A small multi-label image tagger, trained from scratch.
Model: 0.844M parameters, depths [2, 5, 5].
Data: trained on drawn branching plants, 72500 training examples, 66.4 epochs.
Rows from block 7 of a small multi-label image tagger, named by matrix and row number. Rows with one number belong to one channel. Each number is 128 + 32 x the weight over its row's rms, rounded and kept within 0 to 255. All counts start at 0. After the name is the row's rms in percent of the matrix's.
After each channel's rows are labels from the 100 images, of 14848, where the channel reaches its highest value: "top examples" is what is common among them. Only what is clearly more common there than usual is listed. The data: drawn branching plants.
# convs1: grouped (12 groups) 3x3 conv, stride 2 (model.blocks.7.convs.1.weight, 192x16x3x3, each kernel summed), inputs within the group 0-15
# convs2: expand pointwise conv (model.blocks.7.convs.2.weight, 192x192x1x1, transposed), outputs 0-191

convs1.10 094 [101 104 125  93 145 109  98  86  86 103  98 132  69 136  96  76]
convs2.10 078 [156 108  98  60 118  84 128 142 137 130 123 128 153 140 144 135 137  50 156 131 117 161 105 106 144 151 109 203 129 111 122 125 136 122 131  63 129 142  94 163 191 113 143 123 146 147 155  84  47 134 142 129 109 114  65 128 171 161 163 161 123 149 136 134 121 145 150 106 162 164  94 117 101 132 140  98 155 104  60  76 133 114 150  98 137 114 126 117 123 147 152  94  89 129 132 173  73  51 130 127 108 132 162  80 133 180 102 154  79  51 159 177 133 104 141 174 121 107 151 169 143 119 155 154  86 137 135 122 157 142 106 147 135 125 128  81 102 137 153 153  81 160 113 166 127  29 144 100 122 138 141 146  66 176 157 159 128 127 139 151 153 142 133  67 176  54  89  55 159 110  98  96  90 139 146 104 190 166 112 122  81 145 119  80 177 178  58 114 134 140 105 144]
top examples: three-way forks

convs1.2 115 [156 106 178 118 156  89  68  95 111 115  86 114  90 118  95 111]
convs2.2 086 [181 132  84  56 139 114 110 142 111 150  95 136 205 169 125 130 147  74 151 110 131 196 128 102 135 126 108 123 146 100 107 118 138 157 101 129  81 122 129 116 196 117 141 144 151  95 133 122  52 142 198 123  85 131  76 153 132 116 178 151 118 129 109 119 106 133 216 126 194 128  79  89  87 117 152 100 106 116  97 113 151  71 148  97 152 141 134 110 134 190 135  60 103 150 116  93 112  59 103 120 148 151 109 120 167 130 138 133 142  53 191 165 199 156 120 139 141 108 154 139 152  58 192 133 111 178 127 124 165 148 121 142 139 117 117  66 106 152 126 127 132 169 178 122 114 110 137  73 100 135 148 122  71 166 135 115 109 131 132 117 125 146 127 103 174 131 108 121 158 147 103 154  90 189  97  91 184 140  84  67  58 169 126 113 138  97 122 102 154 129  82 145]
top examples: narrow; leaning right

convs1.67 113 [127 101 141  89 177 183 129 147  99 144 104 145 131  99  66  91]
convs2.67 128 [136 119 145  76 168 250 143  95 133 127 132 144 107 117  62 140  95 111 107 137 130 166 115 128 133 124 118 131 124 116 126 147 109 126 105 203 176  95 109 111  97 136 130 159 111 120  96  84 180  94 161  79  67 116  93 125  42 126  80 137 120 145 141  57 126 117 159 129 134 125  91 114 101 142 135 132 125 114 120 153 127  90 110 136 144 183 100 135 150  87 134 132 129 197 120 105  95 170 123  99 156  96 107 255  86 124 122  72 221 147 112 163 126 207 100 144 134  99 132  71  66  67 138 114 119 149  46  61 148 116 110 127 164 119 104 118 141 116 105  94 107 137 132 118 102 144 123 131  85 132 108  99 132 102  82 100 103 131 123 141 101 116 138 106  99  94 140 125 165 114 142 139 115  87 109  83 152 144 139  81 108 138 118 122 178 124 152 109 134 118 162 133]
top examples: narrow; red berries

convs1.172 087 [106 126 123 159 165 123 122 162 209 168 140 140 132 141 127 189]
convs2.172 099 [135 147 138 127  89 143  83 121 121 117 148 113 100 114  96 112 132 107 101  90 117 122  96 134  97 110 139 109  97 121 152 197 129 226 130 138 123 168 185 143  88 115  60 147 144 134 122  83 124 131  80 133  61 120 143 128 153 147 116  28 162  81  97 112 213  81  65 103 133 158 112 134 131 116 128 130 107 127  63 188 125 106 105  80 111 142 126  93  72  63 113 152 158  47 189 181 155 154 131 114 117 150 207 121 134 120 166 174 133 132 148 130 131 158 139 110 157  51  90 144 139 136 100 128  85  85 112 157  56 157 101 115 120 127 133 161  99 136 142 144 154 108 148  98 133 159 141 129 155 159 129 135 118 153 176 122 141 111 124 137 145 111 111 127  86 123  76 117 101 162 116 187 139  97 226 138 136 147  95 128  83  78 156 159 156 111 149 132 101 129 157 117]
top examples: three-way forks; wide

convs1.166 117 [ 85 149  79 107 112 125 110 127 104 112 103 187  59 106 120 146]
convs2.166 109 [107 110 153  85 158 170 136 104  97 145  74 112  92 118 159  79 117 157 135 119 164 122 184 127 123 143 129  88  98 127 148  91 121 161  43 191  46 103 130 122 122 166 129 162  77  95 132 112 146 156  90 137 159  75 136  87 107 107 132 165 111  89  97 107 165 145  66 113 111 145  80 121 171 165  77 150  82 147 124 116 117 124 133 166 105 100 160 157 113  96 138 115 139 111 135 115 148 173 119  99 137  96 158 143 172  96 117 109 179 157 119 120  95 187 125 127  97  47 128 116 110  85 138 139 124 104 104 121  94  85 121  87 116 161 122 116  66  93 107 104  86 101 117 128  47 121 108  52  93 104 113 109 112 117 106  90  36 135 111  77 102 125 137  83 145 135 176  55  80 116  75 141  81 110 151 121 131 110  64  97 135 130  54 101  80 145 131 119 130 102 125 131]
top examples: bare; narrow

convs1.74 092 [104 109 109  98  66  65 133  92 103  99 106 111  82 149 121 115]
convs2.74 113 [172 103  78  73 101 101  76 142 121 115 111 120 171 118  81 103 135 111  94 102  77 138  89 135  97  84 130 148 112 109 128 127 131 159 106 152  96 132 110 115  85  74 108 136 166  97 107  78  85 111 196 125 120 163  54 101  94 143  97  77 127 116  82 117 159  91 220  99 123 123 110 127  93  65 104  87  99 121  88 131 136 119 144  88 158 129  86  82 116 152 113  62  70 196 125  92  92  84  94 114 137  95 149 140 172 150 136 115 158  67 130 138 158 128 108 100 120 107 103 109 139  86 119 135 110 179 127  97  77 140  71  77 103 146  89  85 115 143 119 118  92  64 131  86 117 110 133 103 136 133 135 115  40 105 166 112 102 104 122 103 122  85 111  84 135  86  82  93 118 113  93 152  82 185 142 110 129  80 102  86  98  92  99  94 100 126 117 104  93 119  83  97]
top examples: narrow

convs1.32 139 [166 100 128 172  99  89 119  52 145 100 141 118 120 153 149 167]
convs2.32 103 [110 124 119  72 114 146 160 127  89 122  75 107 182 116 191  91 137 201 225 121 154 177 151 166 117 111 124 120 105  77 149  80  93 119 143 138 108 126 119 134  86 154 150  86  83 102 130 190  50 150 131 156 148  91 142  86  88  94 178 189 116 116 129 121 140 220 126 146 175 106 125 116 213 218 153 134  88 124 136 124 111 150 137 144 120 117 157  74 142 165  81 129 144 172 120 137 153 101 122  78 122  93 152 118 178 120  90  99 141  90 163 104 173 131 120 190 110 112 146 101 134 136 134 120 143 134 144 147 110  92 120 145 113 166 100 116 113  98 116 116 121 100 129  95 143  99 113  51 138 129 104 118 103 154 128  86 145 136  94  55 114  92 132 146 139 159 160 123  60 134 133 111 154 156 135 129 156  82 103 118 153  84  94 122 144  81 144 118 123  97 140 213]
top examples: bare; narrow

convs1.33 125 [103 123 159 151  67 135 123 124  92 106  78 134  72  82  97 126]
convs2.33 092 [123 125 198 133 139 111 120 183 179 136 129 134 162 145  96 117 118  95 124 136 137 175 156 109 139 137 119  55 161 109 151 158 124 146  90 121  50 172 147  32  95  92 132 117 135 109 180  73 187 139  92 110 112  90  79 149 116 148 162  89 118 143 105  43 114  88  89 115 139 122 157 138  71 117 150 106 118 135 117 123 126  67 185  79 132 117 134  99 121 133 112 108 115  68 130 136 106 203  84 135  93 180 106 140 137  48 130 147 112 202 160 134 178 113 124 120 134 150 135 130  89 131 120 194 112  63  62  72 122  94 130 127 132 135 139 141 136 124 176 182 120 102 160 164 110 153 111 157 103 105 145 177  92 111  90 134 121 113 139 116 179 132 138 140 124 133  97 139 123 205 103 121  81 150 126 129 183 146  82 100 116 142 143 153  52  91 112 113 142 119 128 100]
top examples: narrow; leaning left

convs1.99 119 [ 79 114 118 114 100 183 126 150 119 128 105 104 165 140  66 179]
convs2.99 130 [131  88 224 116 130  89 117 147 141 139 137 114 129 144 151  99  96  75 120  96 120 143 170 131 145 150 126 109 133  84 116 153 155  77 137 105  74 145  90  36 134 153  84 135 116  86 144 117 227 116 103 130 121 127  97 109 132 126 204 101 124 160  78  71  97 119 104 115 144 113 151  96  90 101 144  84 110 125 118 120 108  89 152  97 135 116 103 116 107  91 125 140  97 146  77 111  98 224  82  78 140 212  90 130  94  72 110 152 103 220 185 154 153 105  76  93 109 138 141 114 101 139 140 158 116 122  61  59  82  92 117  97 138 112 174 124 133 107 154 142 102 108 154 136 133 102  95 140  88 122 113 161 149 136  89 165 146 120 101  89 162 106 139 118 123  99 168 109 124 171  99 110  83 116 101 104 110 115  82  87 130  93  83 109 146 118 101 131  96 104  82 127]
top examples: leaning left; narrow

convs1.17 068 [ 92 149 130 122 147  69 115 177 148 115 199 129 118 131  97  89]
convs2.17 072 [132 136  96  76 131 128 131 134 153 128  91  96 101 138  77 133 116 125  91 106 102 190 147 118 175 168 123 141 125 119 144 173 146 145 129 109 139 118 108 112 184 129 230 145 161 114 145 177 178 132  91  99 128  45  94 188 133 164 136 187 111 162 142 134 117 100  90 108 115  96 174 132 146  94 130 127 174 130  89  99 121 173 138 170 104 133 153 125 124 111 117  88 132 104 108  80  98 122 109 114 138 139 151 151 107  93 106 135 120 118 108 147 124  39  48 111 155 150 150 201  98  92 142 151  97  79  88 125 217 158  63 145 144  58 174  60 104 118 142 142 168 141 162 180 134 105 125 145 175 124 117 147  73 148 118 167 137 129 147 164 148 136 147 145 133 181 102 158 148 166 136 120 161 132 151  94 139 141 132 106  88 134 155 153 162 102 154 164 187 209 172 130]
top examples: leaning left; drooping

convs1.35 148 [105  89 151 175 103  94  98  51 123  89 152 119 135 110 137 149]
convs2.35 095 [132  84 177 120 123 112 151 120 138 138 128 105 162 131 176 102 133  89 185 131 114 194 143 139  88 129 126 104 132 126 116 149  97  86 180 101 110 120 131  97  84 145 147  84 117 115 119 106 154 152 120 133 107  88 123 105  82 116 189 148 114 119 146  93 106 167 125  88 187  81 158 112 173 179 187  93 171 125  92 147 120 120 124 110 120 128 139  82 131 157  76 157 135  97 101 102 126 180 116 109  77 125 151 108 171  34  99 132 108 184 176 108 191 115  74 188 103 119 150 103 117 142 152 128  88  95 107 129  99 112 124 100 115 117 130 132 131 111 123 121  87  59 136 113 211 126 110 175 108 131 120 126 111 157 123 121 213 117 124 174 127 135 131 100 123  73  94 133  87 134 101 132  49 181 136 100 162  93 120 113 105  97  94 116 104  46  95 116 183 115 134 232]
top examples: bare

convs1.143 108 [147 104  62 118 122 134 194 107 168 135 102 153 156 177 119 128]
convs2.143 106 [129 106  85 152 100 115 107 116 147  87 148 113 155  97  74 132  89 133 109 172 121  95 108 115 129 139 136 160 157 185  95 108 115 132 109 108 156 139 223 136 142  81 166  79 120 147 100 118 123 154  98 147 110 130 155 154 115 113 110  94 133 135 190 124 156 107 124 112 122 127 126 136 125 126 133 100 195 143 122 193 118 142 105 144  88 170  77 146 145 125 126 128 122 142 137 167 167 116 115 131 106  77 126 123 144 132 177 243 154 100  88 134 106 118 170 136 122 138 130 144  92 132 130 114 113  99 137 115 229 142 142 109 139 199 148 191 135 110 103 108 126 154  91 118  99 226 134 133 137 130 116 109 121 117  90 184 107  86 110 200 108 248 138 128  44  89  92 164 165  96 107 185  96 101 140 157 124 117 161 130 113 148 123 175 132 121 125 124 175 149 190  96]
top examples: three-way forks; leaning right

convs1.15 138 [ 77 165 117 124 104  72  94 136 119 102  95  73 137  82 132 110]
convs2.15 110 [122 154 165 101 142 145  98 116 134 162 154 118  79 135  93  90 122 116  74 139 124 122 114 152  81 109 128  80  91  99 141 143 143 165 169 192  93 107 138  82 102 147  85 125  94  63 103  90 168 127  77 109  35  41  53  86 140 147 135  65 139  95  98 102 151  79  90  97 129 119  83 119  86 113 121  96  95 133  74 151 124  84 112  96 122  92 195 102 130 115 125  99 117 124 134 121 123 146 116 106 116 147 153  88 115  42 156 138 172 172 146 135 112 146  84 108 117  88  81  88 100 140 142 146 112  33  69 141  92 115 128 101 131  71 159 101 102 115 112 112 115 112 133 132 181 122 117 146 112 143 117 121  63 121 152 101 164 149 120  90 129  76 125 103 140 130  47 123 160 177 103 149  86 158 152  94 112 106 110 144  83  81 131 147 135 124 128 111  77 118 105  94]
top examples: narrow

convs1.12 091 [126 138 142 122 137  91  53 139 116  48  97 134 138 127 111  98]
convs2.12 054 [148 102 173 112 145 118 137 123 139 142 124  82 179 145 147 133 139  76 137 123 133 210 107 117 116 124 103  59 130 104 126 147 136 205 118 114 121  96 128 111 122 136 147 139 108  90 114  87 195 146 179  98 152  97  90 104 104 169 187 143 106 144 131 115 123 130 206 124 174 131 124 130 120 150 130  95 142 136  55 144  90 106 123 119 148 110 169  88 145 194 125 123 137  86 132 108 104 171  87 103 130 155 159 122 200  58 182 124 124 197 167 138 211 122  41 148 109 111 144 128 137 103 145 162  93 110 101 147 119 126 111 129 115  84 148  61  97  96 119 119  75  98 138 163 122  89  97 130 140 100 105 123  80 126 140 117 111 168 111 144 121  97 158  93 197 107  78 116 137 154 108 135  82 255 158 125 134 125 103 109 102 114 103 130 173 146 108  95 144 109  96 149]
top examples: narrow